A small GAN, trained from scratch.
Model: 2.88M parameters, generator norm groupnorm, generator activation silu, discriminator arch resnet, discriminator activation celu, discriminator depths [3, 6, 3], discriminator widths [64, 96, 144].
Training: adamw at rate 0.00042, 3200 steps, batches of 64.
Data: trained on short English words printed on busy colour backdrops, 22605 training examples, 9.1 epochs.
Rows from block 9 of the discriminator of a small GAN, named by matrix and row number. Rows with one number belong to one channel. Each number is 128 + 32 x the weight over its row's rms, rounded and kept within 0 to 255. All counts start at 0. Numbers have three digits each.
After each channel's rows are labels from the 100 images, of 14976, where the channel reaches its highest value: "top examples" is what is common among them. Only what is clearly more common there than usual is listed. The data: short English words printed on busy colour backdrops. In brackets: how many of the 100.
# convs0: first 3x3 conv, stride 2 (discriminator.blocks.9.convs.0.weight, 144x96x3x3, each kernel summed), inputs 0-95
# convs1: second 3x3 conv (discriminator.blocks.9.convs.1.weight, 144x144x3x3, transposed, each kernel summed), outputs 0-71

convs0.3:135147143214061083050114168136178136114157064178117162130114130120089127078082113171113131092136130170132088117150086133104122141116126158119127109095125181124137109130108182081140097179097040137165131133184105136152166122171107124102106088119119132131145089154130112167188098113093096111
convs1.3:118104105125096153144084081107090184119169095108130107116067132157131103104150139158062045142145157134121112178096129147150134127090147101133132121178151075109132097099155138141081102142113103191098093115139108128187
top examples: white ink (42); black ink (25)

convs0.5:111127143120138103131156103112139104167148143091158105094115133084090143121115127116147135130120131090109067134111128100207154084130144159182126171157140176172172047164130147096132101134163123202079154143172124162104200170135142064197157095131121184125145104169175125136159146166094097099
convs1.5:140118155112102182187096138139076150116115085107106119191167121124158146077100161133108173105137085151138166124180133088102123153103130137143114045159135149129102133146140119162088163126091143122155052089133079152116
top examples: bold (76); white ink (65); black ink (30)

convs0.117:170088174154155110081108102145129157196131171150175148153137172114077076101105099187109175087147090097161113092151104101126116138154110157083132127085122100156093148198119100135120114163106082108081136152143135131124121195084160116144121169155108168118085094135096059177141175140127108079
convs1.117:177147223148204150150160098164129145070090145108160108078113132164094180150117127132085147146140085174134170179100112139131131102101076083127134096148120100138094157059160142106093094156103094161124158075150094107158
top examples: bold (83); red ink (57)

convs0.120:106151094121172200097145080127118132158111113172087101085148148090126092109178167073119116079141102135159101070153130121174149147123121168186085115167101150084188158117152064091123151122056149091079144076102134128086155125101126160101146070096116132090167123150096140124092172121109108115
convs1.120:113117111161136085163125122196135092176066144129102104124134188133108174076067087143147097136111135086191134148119160070034142176105080133131114111133131103191117056110131132145109122124131127134105081140138150114124
top examples: white ink (36)

convs0.65:094146145081067129140187096129110090140091137152116130160102138144052118117133100078145116137096158107086137124169171130034064144146101139119127138131066107105115148160121123112183066134118143084093079149116129080097154169073113160123147183104162125074086170087141159097129109145092109131
convs1.65:109138085118162080150125101068123104178156145210126164134141201131066105079124116108133144130055106089116088164167126108136151144114162166100067117212143120168104134139143141126144131128139158065175158179154114103125
top examples: bold (94); red ink (48)

convs0.20:155185130136158137151154097095154201152178140086128205158117144108114143153088105159173158191130095122100121123171112113126152159114110121125133106050188127156120128181135154130152136132095086101130073170196144173162175185140159164184095164141083132120139105149122128155175152136090141144
convs1.20:159139134101177133145166065087153206099107112114101097067114092166119099120098103131106130124157100149127123128102099127131142153096147104099151111145168079160085157109169120158109109229119120164166113059139144153144
top examples: bold (79); black ink (46); white ink (42)

convs0.42:166161133144165128135113188087146110179100183133071203121113159122167109166106122166125128161162172103095155163180159124064114142137095133121190149097098152171111153173164167154120164194111108170195127119174124166144067153119129189160137136160145135162111143115110136093148121168149142105
convs1.42:154113142139138143158143122079101164132113069127139106072076089113133089147155125156122030085123112157132124117172126108180186073089134069077141109135130141146124179104109094162138089182112106126162104167121106078160
top examples: bold (90); black ink (53); white ink (40)

convs0.115:130076122142124146143128078132061158064057121182093082195168129126118126116133144049131164126106093138088139104132164123085098067137197154115118123116133127143099154138100144176159106135110121106126104080149117089098158093105122170069116176113151143130098092085124191104188147114101132095
convs1.115:115174093155114118120137130135197164088116098182111150120098132091137143094116130134108161120097197112120096140126084097094169148157117140162103132169075144151164078156141042106152158119101178175109191160130149132171
top examples: bold (82); pink ink (25)

convs0.107:115108113143088136104114176137194087181087118173163105145134144174077153128171115149130191139126161106155105145104137119196159114163157173192141130112122100095097139130113171158149071104108190189116160096113087112134152143150082120149183136139198147124117172136149170137075132150178082146
convs1.107:154166158134132133121131145135144123069093079086057044194125118107136147044093107104086116104081109134139084148094096101107121180166097128114132077071156091103130114122103100114137133171150134111105099167112168166155
top examples: white ink (46)